{
  "model": "multi-label image tagger",
  "dataset": "rendered scenes of toy objects such as cars, trees, mugs and chairs",
  "image_size": 32,
  "crop_scale_min": 1,
  "horizontal_flip": false,
  "hidden_act": "mish",
  "kernel_size": 3,
  "init": "trunc_normal_002",
  "residual_init": "zero_last",
  "max_grad_norm": 3.0,
  "max_steps": 40000,
  "lr_schedule": "wsd",
  "warmup_steps": 1200
}
Rows from block 3 of a small multi-label image tagger, named by matrix and row number. Rows with one number belong to one channel. Each number is 500 + 50 x the weight over its row's rms, rounded and kept within 0 to 999. All counts start at 0. Numbers have three digits each.
After each channel's rows are labels from the 100 images, of 14976, where the channel reaches its highest value: "peak on" is the class under the peak; "patch colour" is the nearest of a few named colours to the mean colour under the peak. Only what is clearly more common there than usual is listed. The data: rendered scenes of toy objects such as cars, trees, mugs and chairs.
# convs0: first 3x3 conv (model.blocks.3.convs.0.weight, 128x128x3x3, each kernel summed), inputs 0-127
# convs1: second 3x3 conv (model.blocks.3.convs.1.weight, 128x128x3x3, transposed, each kernel summed), outputs 0-127

convs0.55:502346561507503552375488538531476524570525499509499392526422459468493547541463601507511527444505506500461477472498519526567501491509593447529490533555482557509487480587538478476489417536472522392535491468509512568405378428488411495505518487554463405486472481484528566570516478456442526472465521465486412499413538469411463472543568393462414506500509466492498539551536476460591540572432
convs1.55:548588471442502418510471469405435476523506589497521493504528510500501494542504515509407441478572616553575526559486483457508477563499513519471494420551507464510463533557455408534470462548475603371511451500471498472571533415535466438453425531425498468546501581546472434560498490569541579530536517488495427427568437536421479457488528495480489452447593562506510525610535387462476578536523
peak on: tree
patch colour: brown

convs0.69:533437432438489510458484551575417517459481565486500501490521454487519456386508492486428405487442548587514465475571437505434467346483531485502491551470485449542436405530511453502485523482441454505533482476476366538531546465517424503558571431551515479506480513465496519436441489474497496440396391401431539459418406506445575468523499478504487503523499431455415538510436487509536439439437
convs1.69:599590540550514479533490507481548545473488475500481432552419502491436547510504613525479526467515513576631516513510457504500450502483557525400497478452448415506530562458585448506502508478563457407511521624426594440469477411488485432489513540470508487586563553547534483556469503493497439481467483531530487535552429606489515544551498571470584410525597467489505491508405516568539570525415
peak on: teapot; snowman
patch colour: brown

convs0.100:453523433531539431483541559473469481512389513519451448472502542506444477513513475465514427515534547528521557376562489524471481479427410570509503511432536486488497395493457436471506453443544490477447545510526514605520480409521426584569468514539514418488560595514528393520637536428370512508524420505422513510476440457470580502515516497475464528534378426474471431463474491456504534541501
convs1.100:483505421459568591506472579459440496444517562548486580398422590514472474452604460442557581538514401591450488447526402479466480498580466595526474473512556562466518391440495552461505546567463521509448526471539478524490490516489521568567503586464482601501492474447430510530568428463502530469524584581487464500575471449532435543480550536597472554468537539555501512563455501518469502510466
peak on: pine
patch colour: brown

convs0.28:423399450481599461442488411369571512469534491509522533518513396527504493504527523468528485459515416414500525426502436547566521483514456553537506508441437487525485448591517506469522555470489544462473439484470435489453455411569492507508532512535503498540522547533507434359477481465484555492583470550454584504457368483442468560463588460471392523524505584497538433483494600460577507480475
convs1.28:498524546492489542464461422478537503473527456507533390526569468530566435510574495528507520431603489574514552453614450520587517541540436517590495476490484496511488527492574515485542572483443529513564533409567580580523548513588541591511497520515526482466510433543458535523454487520365523518467613562404553558561541491621495540530512540550468544457478515550541459415478504502510399526564
peak on: house
patch colour: brown

convs0.94:539370449396467575485524568519537463484457495497558455404425506459495521491543521482492523461513533502456490555456546504501488434535534462490485442523517438519463515401503573489490423549521491459464433455532416559606494491462525581591530536454495507449468514501514434587590439505467522460480483400566622492478517516478515475472504487522417419514458435450387584522529494459516375446411
convs1.94:558491536450535491469468424451502493487490510549540506483429536397506417530570550547557475477504526576442500523474552463496498519490452570526394432484459511481599513603473583467511526524546620366462520537520543585537533503545524515433472508518480436479407435498471517623502444442575543480591495576491474415591506516400460542515527442463596529458555488514483521483458493544514545575530
peak on: trophy
patch colour: black

convs0.7:472472571491416478442552575516459470588560471511526526408501506505584455508482476541509408500510471431492517470487442607530541562415502443578502515500478503558533547499470563507599548489507470423425567453648507470572519451504455538528524553506541523498441540543515475516402450500431534577541423508512499507481553527519575470490478441499549560462666532611464548525498523473527571548450
convs1.7:500560494454506572456479469498485441557405470478525463531469479521534486561547524555487520563638541523561487527496565591446515535595503504481564415505464541492557494401422549543460472504475520521508473440543401530572587439558465512470444488464510464578520492504475458551537486549438515455538350508482483569429448461621407532506452543518443447479573470474596489462572466476556560505553
peak on: snowman
patch colour: brown

convs0.57:475439420496536484536547549431544516538425509429528449493578507532443543476492427489493512481574448400489547516509531552507397486492500493440463455484527470519512517388467607530404557490459480391594419480481449465515445486527527443598463540479498510538508500450492499467487502461469507498469473486416640462368383557411503477553531476413455426533456470473477455496541463499536400500498
convs1.57:469502577495474558583368507487583451482416516489395416424505427463591489499439467417503441560449604571501514463504565512424442473532483489515460466504532595473484489451507525473439438477460516498510488428514555586509522466557580400466488573521426416442519555491461457508531493584522483568536507493544525482531467533556574486490564615522503413451542527451488517523520416526435470545478
peak on: house
patch colour: brown

convs0.56:575448497438499543418571550547508543548500511548400418578580449528445501527499578500513516465491506497498490455496502523522529490521549475524475450609374472467524513579512502519497462462458475386555520554587495610475494406517453494509541467469475481511551483513523485465543537572473485461519505564403481500298513438445489516535489495548549502520409573500471477566498405547484446547409
convs1.56:546602450416501432482491430431469463437543563535495491508494432557516511467447509492438371541494536555536460516465520600441540494432566465494482434502447507500501503533571408489517445513491554421473529582478436484548506471590485461434430491492527469493490474523449478637442514447391503461552558569512483516511453552366437520456441565498486595500574520484545546507508438461490395494483
peak on: tree
patch colour: brown

convs0.46:467528444512534463529441500498449518517418495490499519491423433571547466457514420546479501533522593439551517498532473515461525425485536525554529485473533479474493395438517521508409575521473524545516520464562442571589566451536522471577508505496592522568517495591533483429479572548460486501505459428352560517485362484587524486510487408537339475561445492523590499464463501510433537531512
convs1.46:565444508542461541511511541506561497426482532563526441483489547560575475512564544560551533617462517526520442545537492571523537510449491584467486462455439535473488470480500500456434505534480520602475520503457602565514462542543529529500523612493371447481381470443374524546415473513444566454553454552455525436531464528531542470464532544561537485475522523582654520510510500515442411557516
peak on: house
patch colour: brown